config.toml
train_examples = 39062
spec_augment = true
win_length = 512
kernel_size = 3
learning_rate = 0.0038
Rows from block 8 of a small sound classifier, named by matrix and row number. Each number is 128 + 24 x the weight over its row's rms, rounded and kept within 0 to 255. All counts start at 0. Numbers have three digits each.
After each channel's rows are labels from the 100 clips, of 14976, where the channel reaches its highest value: "top examples" is what is common among them; "loudest band" is the band of the loudest frequency at the time of the peak. Only what is clearly more common there than usual is listed. The data: synthetic speech, music and everyday sounds put through simulated rooms and audio effects.
# c30: last pointwise conv (model.blocks.8.c3.0.weight, 384x384x1), inputs 0-191

c30.162:109116145125118092174130130123122134115136082131186110088067113120102210138120070113105223145167174083179174132111122229228119062153111212114123103137131170200119165072140110100139137137127071085128072188116094079141143096145132079066115144100127097128230192110080207119129072134123135125138096142105118113145110129088118106153131141126135128129105126123112136109113105122131126128137131126120104114094122108113148132136129102133108116106113086108126110114138137112128123121135125138113142147128094153112128105112129118140125143128111126146156122123138084131129122109137141128
top examples: distance: near; everyday sound
loudest band: 1000 to 2000 Hz

c30.304:116073127097108086187121132105096095114145102112171097110102092147106236109079147149124169134112148105178174112127118209148117110088090197106101137142094157179107118093136101109123138116139118071108106140116085104117121096100084131112108105084087097121255221088125156121099110116109121112147114127121139099107123121106120121125115137113112113124120130150128115133127112132137108153119128117128148133129121124134126158122109110127126125119109130134146087130109110132127119120137137131125133123108128139123126122128125138132111147130111141112165145154117152149159125154141163121
top examples: distance: near; everyday sound
loudest band: 1000 to 2000 Hz

c30.261:141117094085072068169120100098100144146141078105165113080082096112051153138105098098081152134172166098175165093087085162172113084128112176114112096103090136162112122079094094091143095147126078132129106144094112095159092079110105115078065103146107161100168180133099151100149100114137101108126133124101137133113119115118117138120109105127106140137138129141130117125081116127121130152113121116115152123129140112095118126122122100118141136110116125116101113142102135119112128124181111131119131117117142094115114120119110136145119126118120130120117145120120169138135119136135104115
top examples: distance: near; everyday sound
loudest band: 1000 to 2000 Hz

c30.293:105102140139136103096121148132145148092092091144073124101130127109090125094146138143137089125104096134091127128091109110113124109116123128120122089121142118081129150124139146100146156107125123138138126116114093127092146097149149143131153091089098097132122107101111110156100131098133146128114121118181102120147118147130150142146155107133148132144086128112123141116111131115142114144150132136162091121167146139132156127157144179149086137137170138179128116097161133162125141131070119122116117131178076130120144112130129172112143125165140171149116116106152097103106112156179132125
top examples: short reverberation; reverberation time: 0.3 to 0.6 s; everyday sound
loudest band: 500 to 1000 Hz

c30.297:115116126137138119124126142136123160107108119128114139124135126100138141109144163152143103113101105137121146136145112124108115127155124113142128124136129134093131153135133141130147137123130137162136131140145125160107132098125126147131152110108116125133127126119125109135097143117156139138130136113181124116145139183153148159163153129148172116165103132142129185112116137115129128143155133163156092138178143138135176128152174172155097126151181152186121117128156135154141155125101133132115120123189097141106144117114116171122156147157188172173134113126159093133122113143170127130
top examples: short reverberation; reverberation time: 0.3 to 0.6 s; everyday sound
loudest band: 500 to 1000 Hz

c30.61:162112127119119127094131128123092076103164146117076107119147132112108087054070109191132105137085086151084077131110125101102128137098132063120123080145126109083120082154130102136088129065141154113131173096141099141057115133110114129184143097087121118116091099123188114137132184119111130124130108157110114118058185082105091129101090150154100090089131160117102097123129107098088148153090100112096118119113149094122095129065118107084179117174104139103126115133093167104154122095125169112124117159096179153113088108116190107154086142101090103100079135128091083135110100111108111139
top examples: speech; number of effects: 3 or more; distortion; bit reduction
loudest band: 500 to 1000 Hz

c30.57:149105101102158126132106117097078156111089140109102108123164100129120114107162128158157101102112096168105157123118099104107102158089093095100104116137096122102090166163110111117161098084087152151157139104123112112118109117089102132163155110110110131101088113106144094109107165123123118093139103167171122129153121141109188125143179112139150092116066130139133127138098122114194125128155148107195109178168115182152168139175113169187123117130159109168158106139183133161123129118081109144128148156161110112107170121131162149147165139189109164143146149147181110137138122147180162169
top examples: long reverberation; reverberation time: 0.6 to 1.2 s; far; speech
loudest band: 500 to 1000 Hz

c30.193:096127138130108084121102128128077075143148091134124099082117133135107141138102113161130135132118119105125110131102100121129101102128090093102094127156133114095091112083113121156104133144101122078140160103105125094117149089126122127077112142135112113099118134131160129113092133142138133091102102076111124112097129094110097154098111113090102102120095072113109100105126104105101107077124154098112150146125153105119090113086089120078117125092126113124137114110109086138114166094143117099102109101093123094112093099123111148091101084096109137094148124093088119112094103141129093103
top examples: drums; number of effects: 0
loudest band: 4000 to 8000 Hz

c30.203:121115119106074068190118117118094126128119093115181105085068110135065180109094102111084187143159150073181173109101114188187122092122102173121114100116108159163110117071115102107137110127128085123115119166111083089134113082115117110097087124129092145112194191109124184113127098110160122104134099142105127116116146106106126116120120117136122131131133130126118104117092112120118146123123111110119167092128122102098119121113119113120143130127122109119101124120113138124110122111167152134117131134107147095109114096123124135147118137131108132124105130127114143126155114123135093128
top examples: distance: near; everyday sound
loudest band: 1000 to 2000 Hz

c30.77:109100114098137112109110131115105160108066110109089140107144097090102120104176149142143089117089085137114157121086090103094108121092108114135141096107101103096112165122122121106158115115116127147130129122130098121125121116106088146137168082115091120128115117112116098122086142099124127127115111135182109129125128123123175122126188117137129101121081119108120127117131125110182122150172145121197092139161120187163139119159127164177129114134151126170154115119191133159116131125081139120107114144172116123109185105121149161140157119175125169128120114112178104107123113148173147155
top examples: far; reverberation time: 0.3 to 0.6 s
loudest band: 500 to 1000 Hz

c30.51:122117090138138102120086132111136167103096091121102111068140137125076114079174144162144123137127110127110149122073118121126083130087091112094104080135137116124080168126131154117167130122090129152136152109147088104099109101121123167146154105103092116093104120106168117131112132102160126084138115118182126122111144125121151126128161128150127116108097141128139117121121128132147146133146129114170096141169127165163133140135116162154129144148151126167159129122170144163099142138093162130135141148150116115135150140134142156142153160144104165126094130156142124119135139166186133156
top examples: long reverberation; reverberation time: 0.6 to 1.2 s; far; speech
loudest band: 500 to 1000 Hz

c30.147:082103101138137150174101127122150171103150146113190093120147131192121162120145135116137191107190163127171195128130125188186103141099097131099087118163138173155090169133130133139200131142091148155120206119159123169103119104115127152143165155135129166087149183130203163123136154174120126093133140093129130131094117104140111148099104099103092117104113128146136089141116138141115117115106171110108123157143169109137095127096106129102087139083137150143124118136110091149107154138144074122134113089092081097134109131141092133114106134107100142095134154141097128140127143152147129095
top examples: reverberation time: 0.15 to 0.3 s; everyday sound
loudest band: 500 to 1000 Hz

c30.98:143113106083151100114114120116092160123088122106083129129147086100115102100164132146156090092089088144096139129111083103100120135090106092126130110131080107085111161147115100121160112109112140152154143101128102113135122118072084142156162111141134128119093112145136080111122155113121119117121119137186109120140110141121185144157174111137152088126071133132124131125117118112159118145157143125183092145193142157156181135159130185171102111140187130189140103121181131189111148123072106131122132134186093115100158116123133177135149129186116182151119125128175094124135114163183140138
top examples: far; reverberation time: 0.6 to 1.2 s; speech; reverberation time: 0.3 to 0.6 s
loudest band: 500 to 1000 Hz

c30.316:104109096129145110116082137096132193112095087104099128072148127130094108094200143164141109134124103130101180099083110116117080121108088112121132091139132126105078199120139147107184118134099144173134162116151080126110115104108113187144177095121097129108108108110147109127111146116157135106111126122169123119115142128132139115132155142144137129125086145111125128116117140124138148127143130128170105123146131168147154125147130155171160126166143125152146136113166156143121131141081163137125127161170135126130160125115160146158157136142127141136094117130157104121122127144155132181
top examples: far; long reverberation; reverberation time: 0.6 to 1.2 s; speech
loudest band: 500 to 1000 Hz

c30.200:140129114137124087118118115129129136130131104129139143096132136133112121111137123137142094101146111127123135115102122108108124126148125116134153103138136093129123143124118148123142122135124124124137134138119118135114125099135127117126133130119088114134095115143130107126104135121136124139132140095148146140157140149128145126152146129150164100149090156137130138138128135114136130127136134140147115120143147128125179115156148154165077127147148148145122125125148146143134130128081142121129130129161093155121143128130128149124135138153153143157120141144149091140137121139148131134
top examples: short reverberation; reverberation time: 0.3 to 0.6 s; everyday sound
loudest band: 500 to 1000 Hz

c30.38:108091105127146127117084138088100156119090114113111104110150140122101117120179155148154130105103106157121153113116127112122089139086078110098109110126133121096083169135144145109160119117086138154145132121158111143110112116122117144141170114106110109092137121104123125144084150101117135095131143120182125149126113116148175146128162104106133106114085105098142095136112156117169123137154147083187074171173133165146134118143101188159111155123185139181145124109185107166102134148089138111135127140157087098130171145116139152115170116177107174130121145115158139089119135164198147157
top examples: long reverberation; reverberation time: 0.6 to 1.2 s; far; speech
loudest band: 500 to 1000 Hz

c30.190:130117146107143139117136145128102145113110107147077134112152088104128142091160140162155090116094099152104151138135092126095136140116125119131134120135096137079128162148150120125157140112131151166150147124138102141094144091132117148162171122102123145138119119118139092141095165127117159133117113093193102122137113155128161141141159126138145106131054139131111130125118119095134091149134136132172091142196144149147161129151138179145106096130192124192134094117162121173106142114077112124103117115181081109086145098119136188127153119165138183143112111126155069124128088151181137139
top examples: short reverberation; reverberation time: 0.3 to 0.6 s; everyday sound
loudest band: 500 to 1000 Hz

c30.8:123093106096100082218103125131118112124112092114188094092095079146110226095090128117131185132122147112200188111132083232177109096126122180103102120114093180170116117101125139129148128120107103083108122171106095104137113095101094143090116135099100127119255242105127161114122131144115120113141107122130103115102110123103124126115119109111109131108144113141115110114097094116136097121111109118136131112143124127124115157123108128122111126097122129141123080142123113145112121122122129132098141125109099134097129127120105149108121151141114147110139138156122173154157109152144125127
top examples: distance: near; everyday sound
loudest band: 1000 to 2000 Hz

c30.121:139111111088100099098124130132072133070159120113093125124115093164139110077143178135101108141073072082091113127133095124095129126141143076127131127160089123080138138108122088151136127082156125171080148088133083091064115122107105194146139148072085139139094092082151080129091123145137130126115090113167090078146141125086143201134137129121136094149104106096084132092140093091137089148154133116146131155182203153135130114138128182129142081134188089174132083099155120159105210081128125105090115135159116107093136092119117158111149120145140168136122082093143088088108093154161102130
top examples: short reverberation; reverberation time: 0.3 to 0.6 s; everyday sound
loudest band: 500 to 1000 Hz

c30.27:144114105111100085178107105111108120155120095121172108095090108136084182141114128127122178129144151126192169121120105195190106084098099166104106114115109163163103125092118120145127121147106085097152098149121111104143123095112111144099098111145110125111183197118109185103143088123126109107127097133108139101117123108104117087112116117122117128098128119143120109121091101142133126118117106100113148102134080108096109125123111104116119128132119112128104124138102129125120068123118140129116121135099124121138118126112124129129107134126095137112117132136121187146148132132151110115
top examples: distance: near; everyday sound
loudest band: 1000 to 2000 Hz

c30.201:133136137099137100109138143154101149111115111117098143110121092127108128104142143140138092100107090127092138145108093109095141120125142075144152124105097134074141152128134109125150148102123121161137144116139108123102151107104100161148153133114082133151083098123143097137104141131138146146104094123171102099112131125099146140131156143108139111123090096108106122097146098101128095133133129114154093130186144137155145117141115166148115097144174097168134097091150103161119143091094123096098094120150099118093139093117148170104146114140109161133120096082142100094099097155159111141
top examples: short reverberation; reverberation time: 0.3 to 0.6 s; everyday sound
loudest band: 500 to 1000 Hz